From a checkpoint of a small model that predicts nearness at each pixel.
Model: 2.44M parameters, 48-pixel images, arch unet, norm groupnorm, activation silu.
Training: soap at rate 0.0021, 30800 steps, batches of 128.
Data: trained on rendered solids tumbling over patterned floors, 97500 training examples, 40.4 epochs.
Rows from block 3 of a small model that predicts nearness at each pixel, named by matrix and row number. Each number is 500 + 25 x the weight over its row's rms, rounded and kept within 0 to 999. All counts start at 0. Numbers have three digits each.
After each channel's rows are labels from the 100 images, of 14976, where the channel reaches its highest value: "top examples" is what is common among them. Only what is clearly more common there than usual is listed. The data: rendered solids tumbling over patterned floors. In brackets: how many of the 100, against the usual share in percent.
# conv: 3x3 conv (model.enc.1.0.conv.weight, 96x96x3x3, each kernel summed), inputs 0-47

conv.41:498468548516521473558522474476488490537482465504513481520496533514476497526488509461509501507513539475476477483534504522485509509525493476461513
top examples: count: one (55 vs 25.8)

conv.40:514488517477513482512489487528482537461469531528480478518496505483499499548498460486527528498514527481504489432466470477491509531509508518545539
top examples: torus (29 vs 9.9)

conv.12:490512548504507490545513500525455486525483497497490505517486487483525452513499521512487516465526523474518495516510534532487469519527525473515518
top examples: light from the right (65 vs 24.8); count: one (58 vs 25.8)

conv.37:511458520531531500506498525489443476493522506500486509508490499516508538487514534502469508478517465472513493470538512522497493531517487468563511
top examples: its colour: black (25 vs 8.8)

conv.49:520501457516519550462489538519524471540532522425517492495494507519506479467514486525448469490488491493486451506576494476514486479501498502472491
top examples: chain link (29 vs 9.6)

conv.80:518520508491472518467484545481499494475486492439477516492507457484496494467515503515428494515481469510524495546460487516524506506483527415448517
top examples: count: one (53 vs 25.8)

conv.81:549510527536503529430478529523472524515496502472509478465469508500480497469519480480447491510489528490527466487481515490517508507508529449527530
top examples: count: one (57 vs 25.8)

conv.20:525486506491541525497505479506533500510498489517509488543425501482540514505528434470514493471522494459514440510519523452529486503548488484487492
top examples: count: one (72 vs 25.8)

conv.57:489496526492516530506483489468499472523547491455532505497479495525513475485489494518485517461485483499497482496542513514531491497542521464493452
top examples: chain link (25 vs 9.6)

conv.14:513481498519549505536537459480517476470478532447505519484505517509489447495515478494499498481534542473521490559504527457494471539542520482516520
top examples: black object (41 vs 19.3); its colour: black (30 vs 8.8)

conv.38:505489544447494528490469484462523502503507479501518460516476509453541463511502470499508503475480466473452458522489462466475471459526486472496473
top examples: count: one (59 vs 25.8)

conv.31:542507473491508488489522494551497511505487486535502497487502462546469526465510462494466504503525528516534513454507541506526513504467501538511529
top examples: chain link (29 vs 9.6)

conv.25:484477480525500503542500482482499487487490527502537494546492508505424517548520486498500491514469563486486502486530476475474520496530511516542502
top examples: its colour: white (28 vs 8.8)

conv.46:490476530514495490489520474476498551477448488506504522528510528551470493460500512510497487521525516505507493482497560492506475506521494519523519
top examples: black object (49 vs 19.3); its colour: black (31 vs 8.8)

conv.62:534496569486518490531500512527511500533530461508519468536480490454566501528501433467501540504498505465492478470468478503488497513512493493485479
top examples: count: one (56 vs 25.8)

conv.17:523495524487531503527511460517487537466444491533480491532507438497512503596510494450515502478505497487507493512466499490488501525540492510518492
top examples: count: one (52 vs 25.8)

conv.50:506505463496484502508504525479514485516514445484518467465484530501473520459517485483478470553494504510480530546508491507517525458485480504425457
top examples: chain link (32 vs 9.6)